config = dict(
    momentum=0.95,
    epochs=43.6,
    warmup_steps=160,
)
Rows from block 12, named by matrix and row number. Rows with one number belong to one channel. Each number is 128 + 24 x the weight over its row's rms, rounded and kept within 0 to 255. All counts start at 0.
# convs0: first 3x3 conv, stride 2 (model.blocks.12.convs.0.weight, 192x96x3x3), inputs 12-17, a 3x3 kernel for each
# convs1: second 3x3 conv (model.blocks.12.convs.1.weight, 192x192x3x3, transposed), outputs 12-17, a 3x3 kernel for each
convs0.28 [142 138 108 149 158 135 114 140 108 111 142 118  82 127 123 163 120 138 131 110 145 142 129 107 147  82 117  97 110 133  59  77 119 142 131 121 123 134 118  82 130 127 141 187 139 130 152 127 119 151 147 150 114 111]
convs0.29 [110 115 114 101 110 171  95 116 133 107 125 127 135 125 120 133 128 165 113 109 121 167 160 123 132 156 135 132 141 134 123 134 136 114 129 105 126 133 114 138 140 141 133 133 136 130 121 147 129 128 162 131 152 121]
convs0.30 [128 137 113 186 149 109 164 143 126 139 151 131 134  96 142 132 125 132 140  59 151 116 137  97 127 110 117 153 125 123 123 115 138 126 122 141 156 154 146 125 138 111 129 122 142 132 120 128 123 147 129  92 106 118]
convs0.31 [118 155 133 119  96 143 123 112 148 121 100 114 120 121 134 105 103 141 132 138 151 152 143 184 142 162 149 128  99 111 131 145  50 127 203 115 143  90 131 128 153  96 130 146  97 136 114 103 131 166  97 169 100  96]
convs0.32 [147 133 134 125 104 156 110 126 155 123 157 137 152 144 125 111 155 162 126 151 146 151 150 126 118 122 102 114 118 127 108 101 152 135 112 136 148 134 112 146 114 178 127 109 128 125 133 159 123 115  88 133  87 143]
convs0.33 [127 130 123 128  53 104 138 148 111 112  71 129 152 126 159 146 106 140 115 116  99 116 107 112 121 136 126 137 120 123 114 133 147 143 138 120 124 162 128 109 164 151 127 141 121 127 111 115 142 125  60 132 105 110]
convs0.34 [117  89 140 122  53 122 123 143 150 107  71 125 140 100 153 138 112 137 129 120 119 125 133 133 121 119 140 112  70 130 134  73 117 123 117 121 128 189 187 124 133  93 142 151 135 124 135 169 126 139 185 113 172 137]
convs0.35 [130 113 124 137 154 115 130  97 125 101 138 125 132  94 115 160  80 150 133 149 142 129  94 129 153 116 123 120 122 149  93  59 115 130 120 127 122 134 132 124 141 143 116 139 132 119 136 133 122 117 156 120 141 154]
convs0.36 [130 157 107 140 148 223 136 103  95 118 140 129 137 172 104 139 127 113 112 160 106 131 160 120 131 167 125 119 138  85 156 184 101 117 114  95 127 160 145 148 106 235 126 114 125 125 129 140 137 147 159 102 116 112]
convs0.37 [152 106 146 168  89 110 130  54 158 128 142 119  75 135 144 114 128 124 165 145 104 173 138 144 123 148 125 126  97 132 126 121 114 158 142 160 136 118 140 156  77 126 103 175 125 138 103 119 110 160 140 147 112  93]
convs0.38 [133 149 145 129 129 150 123 122 177 136 124 127 139 138 165 157 137 125 118 134 130 129  73 141 124 173 145 125 128 120 120  87 133 142  49 118 114 136 145 139 155 120 133 133  86 134 114 114 119 145 112 143 189 117]
convs0.39 [130 153 103 159 111 135 148 139 118 166 119 140  88 139  80 117 132 145 126 158 157 126 118 199 117 118 119 128  93 106 130  76 133 133  95 115 113 142 140  98 127 118 143 125 130 127 109 157 139 143  70 140 149 137]
convs0.40 [135  99 205 111  75 103 137 133 124 133 215 132 145 114 139 119 119 155 142 114 126 119 142 136 112 121 103 126 145 111 127 174 143 131 153 114 118 111 118 120 141 138 125 145 143 146 124 142 122 155 121 134 137 122]
convs0.41 [126 112 139 112 138 132 115 172 138 152 146 110 124 132 147 124  41 162 131 126 126 106 133 126 150 136 118 140 111 135  90  89 122 110 145 144 130 127 119 132 108 129 132 103 110 124 118 126 129 177 129 132 116 133]
convs0.42 [129 117 124 163 134 119 128  61 145 129 100 136 130 148 120 160 164 156 139 140 119 114  94 145  94 213 161 110 118 135 141 121 114 113  92 128 142 138 136 139 129  91 122 134 153 132 120 105 133 119 127 105 116 118]
convs0.43 [134 121 125 148 141 117 141 159 164  93 141 109 143  89 120 140 137 116 120 154 125 159 107 167 146 124 115 149  86 145 116 161 107 115 100 117 116 138 128  57  90  80 131 167 149 107 121 136 166 138 118 113 119 109]
convs0.44 [140 118 143  99  89 137 153 145 147 146 118 160 149 157 128 136  64  94 116 124 132  91  40 134 127 156 135  96 116 123 178  93 115 133 126 147 128 128 126 120 116 118 117  99 144 128 130 134 124 198 115 158 113 141]
convs0.45 [132 137 128 128 138 133 115 116 117 133 107 121 119  69  41 125 129  99 137  99 132 128 127 124 137 135 126 117 118 146 135 109 120 121 143 130 131 166 109 129  89 131 117 121 129 130 146 130 133 162 116 124 129 131]
convs0.46 [126  92 119 143 116 118 143 135 149 124 119 135 132  58 122 116 125 131 119 156 125 147 146 135 112 110 127 128 165 109 137 117  96 126 166 127 166 147 135 131 104 120 110 156 155 113  77 132  46  95 125 135 160  97]
convs0.47 [ 87 140 118  98 143 151  90 146 145 108  87 125 160  78 121 144 155 124 143 148 133 112 126  88 128 127 115 125 109 132 122 125 137 122 136 132 108 151 116 135 127 165 103 138 128 133 132 119  68 171 119 113 153 104]
convs0.48 [128 114 162 124 125 152 107 126 156 171 138 116 138 112 138 113 150 134 106 154 166 121 114 134 136 111  99 132 155 128 129 126 128 111 127 120 133 123 147 117  78 114 132  93 118 130 104 106  91  69 157  94 118 150]
convs0.49 [111 190 115 130 156 162 129 152 143  98 153  96 147 110 111 109 117 132 119 101 140  95 134 128 148 151 132 136 138 126  94 139 128 124 126 143 105  79 124 123 162 107 117 183 100 117 154 152 120  94 134 114 157 148]
convs0.50 [120 138 126 125 147  89 143 149 144 160 124 124 150 147  57 114 125 133 148 151 141 136 152  81 135 133 117 118  84 120 129 156 144 103 135 164 129 136 129 105 121  95 121 128 101 132 124 126 139 144 155 145 115 146]
convs0.51 [128 124 129 126 165 164 132 121 130 168 147 149 106 154 194 116 109 135 129  72 117 105 127 115 104 104 108 124  93  84 153  61 144 139 117 121 154 120 132 115 124 140 117 132 120 136 132 158 105 152  89 107 138 142]
convs0.52 [128 131 117 141 135 166 147 160 106 108 217 151 187 114 123 135  94 114 122 122 141 127 124 113 130 121 116 140 118 124 129 111 112 156 195 146 136 131 119 104 121 124 129 117 120 138 121 118 105 182 114 134 119 128]
convs0.53 [116 171 121 145 175 143 153 175 115 137 129 106 136 164 141 122 147  99 113 129 107 102  97 144 124 104 145 102  87 142 176 173 116 110 130 159 145 111 141 150 129 108 125 147  97 136  91 103  84  87 125 147 192 107]
convs0.54 [122 122 151 109 164 122 117 114 134 153 135 164 153 151 139 119 125 124 110 119 116 135 122 112 127 168  97 145 115 143 107 148  98 154 135 144 141 137 138 139 157 140 126 122 137 112 132 162 139 125 102 121 168 124]
convs0.55 [128 134 118 127 139 123 124 144 118 168 127  79 128 140 145 124 108 127 123 134 130 148 129 114 128 133 121 145 160 106 153 119 124 131  97  96 118 129 110 132 127 106 139 127 144 123  59 116 123  87 101 132 142 137]
convs0.56 [137 113 130 155 163  86 131 132 134 101 119 110 119 119 143 138 149  89 127 186 101  92 136 121 160 130 135 118 140  80  96 148 147 115 106 121 124 134 151 131 136 140 102 107 105 108 137 127 158 143 149 162 129 120]
convs0.57 [120 165 135 156 117  93 153 129 122 114 143 139  83 158 124 132 146 141 121  99 106 119 148 130 114 101 109 164 109 112 134 105 100 123  89  98 121 113 140 104 168 140 152  84 114 130 103 109 123 118 175 118  60 106]
convs0.58 [154  89 155 167  77 147 164  94 146 111 125 126 148 142 103 169 167 132 132 105 114  92  87 181 165 117 121 113 120 124 144 130 104 181 134 119 130 150 131 152 116 142 126 174 109 131 124 114 108 134 131 165 104 113]
convs0.59 [135 130 126 142 108 135 121 130 149  91 119 116 102 159 127 131 153 115 116  87 126 125 180 136 134 162 130 102  94 112 220 138 121 122 131 137 134 110 121 104 197 107 101 118 119 123 133 151  93 119 126 146 153 129]
convs0.60 [132  98 107 156 158 104 120 136 126 135 155 138 147 137 137 137 125 101 145 233 143 147 180 162 112 151 125 130  80 116 116 114 122 144 121 126 147 171 135 117 134 125 132 122 136 109  99 138 110  77 148 136 117 143]
convs0.61 [121 136 114 158 217 152 139 189 125 123 130 135 148  75 166 106 147  97 132 141 119 127 110 120 139  76 152 130 141 122 129 105 121 186 125 155 117 118 142 108 115 115 138 124 140 127 123 143 125 127 117  92 137 114]
convs0.62 [112 118 118 138 124 160 137 140 134 137 117 157 145  64 124 121 120 127 140  95  96 137 125  68 133  94 157 128 121 138 131  91 102 120 122 140 134 160 152 125 117 140 134 129 123  85 136 120 123  84 129 134 156  99]
convs0.63 [131 114 151 132 170 111 117 185 107 131 101 131 175 154 175 151 137 134 125 118 117 135 124  98 112 138 134 116 104 143 117 164 110 145 123 139 127 140 123 127 110 121 128 148 125 135 141 134 143 149 129 107 178 100]
convs0.64 [129 128 132 140 160 127 137 121 150 131 138 176 126  70  47 119 101 126 117 154  81 127 105 118 128 113  92 134  79 100 149 125 130 131 120 148 121 117 132 130 112 112 139 148 138 141 104 139 145  87 135 126 144 149]
convs0.65 [113 131 101 114 164 128 109 127 156 116 125  84 171 174 147 136 134 151 139 113 141 117 134 114 112 108 111 119 148 117 145 153 128 120 152 136 138 118 158 130 118 131 135 124 134 135 132 202 135  95  93 125 140 149]
convs0.66 [128 115 100 126 159 139 111 156 150 120 158 130 135 189 133 146 141 119 115 141 121 121 119  72 120 116 117 128 121 100 137  96 131 121 131  96 133 135 108  99 156 169 119 119  90 124 147 135 141 155 161 122  94 119]
convs0.67 [101 134 122 108 153 102 152 152 133 135  78 118  97 100 141  97 118 150 105 114 127 125 155 140 118 160 147 102 129 111 128  94 147 147 112 142 140 163 132 208 202 123 146 116 142 155 115 100 145  95 213 119 109 132]
convs0.68 [ 93 119 102 123 106 184 136 102 144 101 127 132 109 115 142 147 154 114 137 115  97 124 128 123 112  63 117 144  98 115 122 132 136 150 105 131 101  96 127 151 145  93 125 158 153 128 141 140 122 144 129 107  77 107]
convs0.69 [150 112 138 112  95 149 150  53 131 122 103 155 177  91 122 137  58 142 104 141 116 108 165 108 125  81 137 134 122 129 139 161 114 139 148 101 100 136 156 121 145 121 120 130 126 148 131 146  91 145 123 109 113 137]
convs0.70 [117 117 111 129 118 121 120 154 166 139 145 117 135  77  97 147 117 128 124  86 116 164 156 145 124 115 142 129 194 165 111 131 137 122 113 119 139  99 112  95  85  80 136 147  82 139 128 152 129 108 159 142 126 144]
convs0.71 [136 116 105 107 107 128 152 139 124 124 124 137  72 120 143 112 135 170 153 132 140 142 105 124 121 116 135 140 130 110 141 154 145 119 140 125 112 131 131 134 127 135 125 140 109 123 141 130 130 108 135 147 107 144]
convs0.72 [102 163  83 102 160 110 132 154 107 133  65 165 135 152 105 133 127 144 148 180 150 141 127 144 132 136 118 112 155 124 132 143 121 122 127 133 149 181 111 135 136 183 142 125 123 152 112  86 149 143  81 112 137 128]
convs0.73 [127 131 132 136 208 159 114  96 153 132 109 123 122  57 130 142  86 114 126 127 120 104 105 138  94 112 130 122 128 129  98 121 129 170 134 110 127 138 136  97 152 132 144 113 105 124 129 128 134 177 137 113 128 126]
convs0.74 [127 106 135 116 122  95 129  93 147 122  56 109 132 138 108 140 123 144 126  95  96 111  91 109 136 123 103 116 164  90 119  99 125 137 119 140 123 146 128 104 155  96 118 119 143 122 113  89 119 134 139 108 130 162]
convs0.75 [120 109 123 119 107 129 118 130 146 139 116 118  92 127 136 106 126 176 111 133 136 121 145 156 148 151 159 116  98 126 121 108 115 131 100 173 120 107 113 132 127 149 129 119 156 114 129 129 120 128 136 159 137 104]
convs0.76 [151 112  93  96 143  94 128 115 128 130 182  81 113 173 118  96 163 147 108 130 124 121 126 145 126 115  86 130 169 132 156 138 142 130 128  97 134 110 111 111  63  89 142 103 143 130 146 109 131 114 118 124 176 171]
convs0.77 [121 128 126 132 168 140 122 104 119 129 108 138 140 189  50 135 136 206 138 126 124 131  89 140 128 122  80 137 131 140 129 116 137 137 107 111 123 121 120 116 120 163 132 116 124 127 126 134 121 116 138 103 174 140]
convs0.78 [132 103  89 105 128 133 104 108 120 138 105 139 172 127 144 121 140 135 136 130 135 147 136 154 118 110 111 125 114 126 149 130  95 127  86 126 140 126 113 123 113 108 131  88 121 111 117 129 140  85 139 133 155 172]
convs0.79 [138 126 145  98 157 131 134  94 109 121  99 129 141 131 101 161 168 115 133 102 128 145 155 114 141 165 177 164 100 126 131  63 142 104 100 102 142 139 134 139 139 155 119 172  99 117 154 128 131 155 116  95 136 126]
convs0.80 [135 124 174  82  94 124 115 122 120 123 124 121 183 154 157 176 126 126 119 120 122  96 109 154 147 149 101 117 128 170 156 142 137 118 147 148 153 148 137 115 155  85 151 138 134  97 129 120 128  91 124  99 108 133]
convs0.81 [125 140 153 145 151 139 139 120 125 119 143 115 135 155 124 104 138 103 132 138 133 147 162 141 185 148 174 137 151 116  77 124 142 196 184 130 133 144 143 149 103 107 157 154 106 109 137 133 133 160 109 102   8 108]
convs0.82 [130 137 120 102 125 105 146 129 124 102 113 109 140 105  91 121 123  88 130 134 112 112 160 132 119 142 150 126 115 169 112 150  99 120 172 126 129 106 164 120 124  94 150  96 150 123 126 173 123 162  68 144 143 132]
convs0.83 [117 132 135 168 166 165 134 117 147 126 109 120 110 171 106 111  63 112 148 170 164 105 173 101 128 173 103 131 158 129 112 114 108 123 172 113 136 190 136 138 116 134 115 145 122 127 119 142 177 101 155 127 120 134]
convs0.84 [130 154 155  86 122 165 155 184 167 100  75 113  98 121 110 141 123 114 112 133 132 152 121 111 113 149 193 112  90 111 133 114 108 129 115 125 167 150 150  92 120 141 142 106 151 160 123 146 121 146 122 131 106 121]
convs0.85 [145 103 132 129 128 161 146 163 126 123 170 175 105  76 112 138 120 130 129 136 143 123 148 131 112 147 116 111 130 157 132 134 131 118 137 161 138 144 129 139 118 155 152 167 159 144 111  81 127 151 154 125 130 134]
convs0.86 [ 96  79 102 125 142 108 131 105  98 142 124  88 106 150 124  74 110 121 129 123 127 122  59  91 110 168  96 162 128 136 136 118 125 144 102 145 113 129 145 140 104 148 155 107 130 112 117 133 147 138 109 131 146 137]
convs0.87 [107 149 100 159 180 155 117 142 149  83 116 130 145 124  96 157 117 126 107 122 144 114 107 123 132  96 140 128 155 138 147 122 108 116 132 104 137 125  95 125 114 138 112 155 151 118 105 143 161 136 161 118 153 126]
convs0.88 [152 101 140 176  73 146 154 111 113 155 139 132 115 100 121 157 138 142 127 173 168 161 133  95 133 163 125 121  90 134 137 118 123 139 137 149 134 109 105 128 133 165 143 128 114 117 115 129  98 129 158 153 105 145]
convs1.28 [129 102 104 165 124 129 130 113 118 159 151 146 127 115  88 113 103 145 146 143 146 135 174 172 135 149 128 116 122 148 146  81 107 112 141 122 134 112 135 142 187 153 126 114 149 123 131 154 160 107 127 102 121 135]
convs1.29 [141 135 125 110 205 130 132 104 131 148 121 107 130 107 115 114 116 108 130 121 115 119 132 124 120 143 123 120 127 126 160  93 144 124 141 123 139 117 124 131 110 139  96 188 112 132 135 114 144 159 121 138 138 136]
convs1.30 [143 158 121 140 165 124 129 132 135 128  98 100 126  59 125 138 129 125 140 127 128 122 120 121 108 137 132 142 123 107 114 141 121 139 146 170 133 112 129 137  88  81 134  75 131 130 137 143 115 122 163 125 151 147]
convs1.31 [117 176 138 135 162 130 139  70 149 105  88 130 105 128 118 107  93 101 156 100 109 102  78 112 142 102 111 130 105 137 172 134 142 149 134 128 122 102 134 119 126  82 119 245 143 115 105 140 139  26 152 143 157 110]
convs1.32 [139 115 135 145  85 110 105 128 117 111 141 140 130  72 107 130 129 150 130 125 136 139 118 139 151 115 122 106 120 124 152 121 113 136 163 103 124 164 121  89 142  95 142 143 174  95 130  99 133 127 131 163 158 144]
convs1.33 [135 152 127 107  41 136 134 124 110 131 128 128 135 108 139 136 145 127 123 120 127 110 103 124 155 130 127 130 151 130  94  72 163 134 123 114 137 145 131 136 108 124 129 218  95 132 139 116 134  97 120 120 122 102]
convs1.34 [139 137 150 134 127 108 139 106 125 125 142 146 108 158 138 131 149 107 133 139 139 135 163 152 138 129 124 129 132 142 115 120 140 117 144 173 141 134 128 119 106 142 116   0 127 128 101 141 123 213 123 107 122 135]
convs1.35 [121 131 142 147  10 135 121 130 124 119 102 122 110 134 137 125 112 109 138 133 109 118  86 155 129 106 137 143 146 114 113 143 220 153 148 120  96 106 129 123  27 134 128 104 137 126 136 126 112  56 113 130 124 155]
convs1.36 [129 109 124 130 153 128 112 146 127 126  84 124 134 101 107 130 146 118 136 131 124 117 204 122 102 130 117 142 131 131 105 204 136 114 124 139 148 101 117 128 173 109 128 131 127 120 131 137 137 114 106 148 165 112]
convs1.37 [130 151 109 117 166 101 116 119 128 140 131 135 127 148 166 124 130 138 132 123 112 125 221 149 121 137 157 133 153 142 117 117  63 126 117 107 116 151 133 148  95 171 134 144 122 122 120 139 163 110 131 113 134  96]
convs1.38 [113 169 129 144 163 130 132 160 147 150  78 131  94 170  82  95 155 147 152 103 152 122 126 137 116 121 122 128  82 141 109 164 132 144 146 140 114 141 134 130  82 112 119 139 135 149 154 152 128  99 127 126 162 123]
convs1.39 [123 113 129 113 151 117 103 138 138 133 129 124 116 203 120 127 149 123 127 126 135 120 141 184 124 143 141 123 125 127 112 107 118 156 150 165 139 133 128 127 105 150 161 204 119 124  96 126 130 141 157 117 127 136]
convs1.40 [132 130 127 120 106 133 149  95 132 129 131 138 123 120 132 137  98 128 120 122 133 115  99 137 134 133 137 121 126 116 155 105 133 120  92 107 121 119 106 110 187 110 104  58 134 129  81 150 141 131 116 148 107 106]
convs1.41 [144 115 135 120 122 157 138 100 147 130 108  90 102  69 177 127  84 133 130 128 145 141 160 224 130 107 125 128 132 108 127 162 120 137 127  87 128 133 122 164  16 148 120 136 134 113 100 134 157 120 154 143 138 119]
convs1.42 [139 114 132 137  50 145 115 129 126 128 136 125 105 142  71 149 146 133 147 163 136  81 141  92 129 148 142 134  94 108 157  53 117 126 149 143 127 110 118 125 156 108 125 124 138 126 104 148  83 131 129 104 132 142]
convs1.43 [116 126 122 115 111  72 134 131 139 130 130 133 169 113 143 119 132 123 138 121 110 152  56 193 127 121 119 131 144 122 101  76 134 125 103 107 128 119 117 160 186 194 119 106 117 120 130 123 157 112 135 118 129 111]
convs1.44 [141 111 105 122  84 124 129 114 122 142 156 130 115  95 135 129 158 129 154 141 127 104 141 116 130 130 141 126 100 146 153 224 182 146 115 107 146  94 135 132 120 105 160 144 159 155 127 120 132 167 117 133 150 128]
convs1.45 [140 134 132 113  80 111 139 158 137 138 130 141 159 166 110 124  91 149 122 122 139 108 168  96 133 136 128 113 108 117 108 144  95 156 113 117 147 138 133 169 179 139 118  88 107 130 109 123 137 166 144 163 156 144]
convs1.46 [126 142 144 111 117 149 135 192 139 111 154 149  77 136 105 142 140 131 134  94 119 124 133 158 100 187 138 111 125 101 119  85 137 136  84 134 170 171 124 140  91 188 130 106 129 121 110 144 110 154 135 131  49 139]
convs1.47 [134 137 100 116 159 151 133 145 131 101 112 135 133 158  96 152 128 140 122 133 131 135 149  38 129 126 149 147 117 139 136 147 108 118 123 144 119 107 133 111 101  90 125 121 123 123 117 146 120  95 169 131 106 115]
convs1.48 [139 125 126 144 142 142 138 121 115 145  80 113 128 213 111 127 115 109 130 114 148  94 203  98 113 115 138 128 123 101 121 137 215 120 132  77 125 105 129 113 119  99 120 128 161 109 147 149 174 150 121 138  80 134]
convs1.49 [116 132 139 107 157 117 132 150  95 125 153 106 128 100 123 139 138 115 117 127 104 117 128 140  97 122 162 129 138 131 127 149 168 130 194 106 130 114 133 143 126 133 108 132 128 101 115 110 127 133 141 115  76 148]
convs1.50 [131 117 120 102 185  83 123 105 123 120 119 135 178  80 101 149  99 145 126  79 110 155  40 137 138 102  89 131 180 128 153  81 113 126 133 110 107 121 143 152 114 167 117 114 134 121 140 141 127  82 145 167  96 118]
convs1.51 [106 122 135 109 128 143 144 102 139 113  91 114 123   3 117 154 157 133 132 135 128 120  84 100 121 126 120 139 120 128 141 136 156 150 107 114 156 105 138 102 158 122 135 163 118 125 137 143 151 203 102 124 149 137]
convs1.52 [140 124 113 151 108 121 127 158 139 131 135 162  84  30 120 124 101 118 122 126 109 128  37 121 136 147 144 126 142 151  98 166 127 122 121 118 117 136 123 137 123 132 124 117  93 109 132 119 138 100 116 103 126 136]
convs1.53 [131 131 123 107  77 113 136  92 130 140 128 101 133 171 103 128 115 135 122 112 133 159  76 123 133 143 122 121 141 124 134 157 166 128 152 139 151 129 146 144 160 121 117 124 123  94 150 145 143 205 160 155 138 135]
convs1.54 [112 133 147 120 208 169 147 144 145 136 121 123 130 209  88 130  92 113 130 151 147 116 198 148 143 138 144 123 117 130 120 138 181 123 128 116 128 131 136 129 140  84 131 150 135 116 149 138 125 125 145 146 142 132]
convs1.55 [ 83 138 127 130  87 103 133 131 147 144 171 142  89 142 126 114 104 101 137 142 131 148 169 148 129 135 128 117 114 152 144 113 129 159 131 124 139 107 116 130  98 148 152 137 108 125 146  91 133 188 122 114  95 127]
convs1.56 [136 162 108 143  95 119 110 168 140 122 148 107 168 105 141 128 142 107 134 123 114 117 158 134 155 129 105 118 131 114 132 124 123 129 118 141 139 153 121 118  96 124 138 141 106 110 131 140 128  60 130 159 159 140]
convs1.57 [128 118 144 189  92 151 107 107 103 132 113 147 150 112 107 126 147 125 107 153 122 109 143 134 124 128 111 122 175 131 120 116 136 125 135 107 135 119 143  87 147 130 121 125 129 118 136 142 100 161 181 152 153 126]
convs1.58 [121 155 153 148 132 149 145 108 150 116 121 135 120 125 202 121 138 100 130 135 157 100  86 121 104 115 159 126 128 125 127 147  90 113 139 151 134 147 126 125 139 163 134 115 137 141 178 107 122  78 103 133 118 134]
convs1.59 [110 108 134 144 123 141 126  95 120 109 112 112  92 141  89 128 110 129 128 128 144 141 152 220 133 138 152 124 129 132 162 198 138 129 131 126 147 154 119 122  93 105 133 131 156 135 137 128 128 223 182 124 136 148]
convs1.60 [107 134 113 110 146 103 121  31 127 122 155 136 141 152 130 120 135 111 125 111 132 131 166  83 136 130 136 126 131 113 118 134 159 111 104 164 129 144 126 129 155 107 131 165 125 130 112 119  94  92  97 135  82 120]
convs1.61 [129 132 139 124 145 111 149 159 122 124 101 116 122  18 126 123 154 150 148 118 118 165  51 118 116 120 142 135 114  94 121 204 118 127 110 108 127 102 135 104  62 143 117 124 106 124  91  96 129 144 131 135 115 132]
convs1.62 [128 133 121 133 184 130 132  95 135 121 123 102 130 131 136 135 123 141 124 118 126 123  97 127 125 117 128 130 117 113 112 111  90 124 133 137 129 141 138 147 115 140 124 228 143 121 133 143 106 193 145 124  78 114]
convs1.63 [119 132 128 136 173 122 129 119 129 139  65 157 159  61 136 118 148 101 136  59 128 139 122 128 137 140 137 105 131 111 161  53  69 117 123 124 114 126 123 151 142 168 116 134 122 149 141 130 105  75  98 134 114 130]
convs1.64 [156 111 125 126 125 157 123  88 151  96 111 122 133 131  98 140 149 111 159 146 156 145 151 132 122  95 142 117 135 121 144 161 110 158 186 176 117 123 135 142 133 114 160  58 114 132  76  95 118  74 142 161 151 150]
convs1.65 [118 129 128 146 128 147 131 112 138 135 110 128 123 125 116 107 104 124 117 147 133 122 168  89 127  93 104 116 125 133 108  99  96 127 110 116 111 119 124 129 123 146 115 214 152 138 125 131 117 128 118 134 172 144]
convs1.66 [153 101 124  49  99 105 126 129 121 146 140 141 180 160 135 159 141 156 138 162 137 136  98 140 124 116 126 151 113 127 152 152 110 134 117 108 133 147 121 130 158 157 118 115 125 123 158 131 186 214 162 132 139 145]
convs1.67 [138 109 118 142 128 160 135 148 150 159 137 133 102  87 138 131 134 127 134 118 146 147   0 119 105 140 110 139 119 137 139 255 139 127 120 138 113 101 134 149 218 100 131  71 129 131 112 124 146 115 118 127 118 156]
convs1.68 [124 101 121 151 104 127  99 151 130 115 122 114 124 137 123 128 136 125 160 131 145 110 109 134 115 141 112 132 150 112 133 128  85 124 144 127 111 114 111 119 131 130 103 192 126 117 154 107 133 118 134 126  99 141]
convs1.69 [116 132 133 133 150 138  98 117 123 135 111 109 144  99 158 146 132 133 115 146 130 123 126 160 106 142 126 132 146 131 157 129  47 123 137 128 129 128 118  79 113 144 125 140 133 130 100 127 131  64 100 126 152 119]
convs1.70 [135 143 109  98 137  84 108 106 133  97 159 103 136 193 184  99 138 128 123 127 138 123 117 112 110 166 136 115 128 143 135 156 100  95 120 109 110 127 104 162 191 143 100 125 124 124 153 126 110  48 109 136 102 116]
convs1.71 [132 154 117 187 116  71 112 108 146 151 143 120  87 166 123 124 115 126 127 111 144 106  80 161 123 145 127 122 144 129 139 140 124 148 127 108 159 137 136 117  90 142 130 146 129 136 113 120 147 154  93 105 110 126]
convs1.72 [128 122 115 131 136 124  68 138 145 128 121 122 123 100 117 134 148 151 155 121 128 144 147 103 127 128 109 140 121 140 113 110 142 117 132 121 147 124 158 125 173 132 125 225 118 109 116 103 140  89 121 113 138 125]
convs1.73 [122 151 118 145 177 157 139 152 131 151  84 134 156 106 131 131 138 133 122 136 137 110 165  93 131 138 126 138 153 142 153  44 186 119 122 141 147 101 138 117 120 140 141 125 113 125 158 145 154  74 146 128 146 134]
convs1.74 [116 121 144 116  84 118 138 133 128 126 131 142 130 115 146 154 124 136 119 126 131 126  83 122 114 148 151 133 113 118 125  75 127 136 147 114 114 117 124 102   7 108 133 230 140 138 147 115 113  99 112 144  71 124]
convs1.75 [100 112 144 206 108 123 145 104 143 120  86 160  96 114  91 111 140 147 154 104 155 131 107 150 136 118 154 153 106 115 124 205 115 133 158 129 135 114 147  70 123 140 120 148 131 136 162 147 109 144 116 127 132 134]
convs1.76 [143 160 126 110  68 122 132 117 118 144 172 126 167 176 173 130 147 118 127  98 128 152 144 197 141 159 100 134 186 103 139  37 177 130 152 108 116 122 138 163  88 152 133 119 116 128 109 107 161 160 142 113 101 125]
convs1.77 [108 119 119 155  96 143 133 104 128 149 119 101 166  93 116 131 149 125 128 161 128  99 115 118 120 149 132 112 107 132 111 190 111 141 156 148 136 104 128 180 181 127 162  41 132 110 129 134 110 139 136 126 117 106]
convs1.78 [115 102 101  98 125 119 140 173 119 159 117 100 112 102  99 116 110 164 149 145 146 103  77 137 120 108 112 139 150 124 104 139 172 125 109 131 125 108 142 163 181 179 143 128 100 109 146 138 200 192 136 111 103 118]
convs1.79 [138 128 127 104 159 120  91 159 127 122  99 133 136 171  56 135 100 139 135 129 128 146 157 130 115 114 117 159 133 145 173  65 177 130 119 107 149 140 137 157 117 128 100  89 139 134 136 127 149 131 131 134 123 121]
convs1.80 [ 89 105 142 122  97 110 100 157 114 113 150 112 118  70  67 109 114 119 136 112 121 136 105 116 108 104 142 144 143 134 145  57 142 133 127 123 112 110  96 123 126  93 129 117 104 138 145 121 124 108 143 115 122 113]
convs1.81 [149  97 101 125 199 148 116 118 160 105  31 133 143 159 169 139 129 134 132 182  84 137  78 133 121 140 136 119 114 117 168 142 152 138 136 134 135 139 127 141 136 111 119 130 139 103 114 119 103 102 122 130 109 114]
convs1.82 [131 115 149 105 148 135 157 163 119 151 147 134 157  88 115 165  99 144 105  97 109 118  54 123 111 128 144 116 130 141  50  94 108 109 112 148 120 154 119 139  87 142 129 148 112 116 141 105 103 129 115 148 195 142]
convs1.83 [132 125  96 123 163 133 135 179 135 125 107 122 113  75  92 122 151 151 137 138 116 137 109  92 117 130 121 133 147 116 121 166 140 136  88 152 142 109 118 129  93  90 142 105 114 124 158 153 110 217 143 126 121 124]
convs1.84 [133  98 146 139 118 124 128 102 117 168 169 149 136 164 159 122 104 131 126 116 148 146 140 163 126 179 139 140 125 153 119 162 108 127 127 135 138 159 159 134 114 219 105 138 117 138 109 144 165  93 166 129  81 151]
convs1.85 [133 134 128 129 143 121 178 181 119 178 144 119  68 102 130 143 111  88 120  99 121 143 103 125 118 169 132 133 145 127 146 124  97 144 185 102 116 123 116 147  93 138 107 158 127 114 140 120 102 151 110 106  91 131]
convs1.86 [110 168 149 124  70 116 130 147 150  90 136 128 111 131  98 117 119 108 108 140 136 124 170 120 135 116 115 119 146 148 131  92 129 122 128 119 144 108 143  77 135 161 154  96 133 134 137 137 124 188 115 125  89 135]
convs1.87 [137 122 137 130 200 126 119 193 138 109 140 103 124 160 150 137 108 120 127 123 133 135 124 123 129  88 108 142 178 161 123 139 101 122 134 134  93 145 123 128 123 104 127 140 104  92 116 119 126 134 107  95 147 122]
convs1.88 [136 149 116 145 111 111 139 125 147 145 125 139 127 111 156 131 149 130 139 106 158 127 121 114 124 111 120 118 120 120 134 145 159 156 138 126 127 132 127 116 102 146 122 123 112  99 156 133 132  98 125 140 134 145]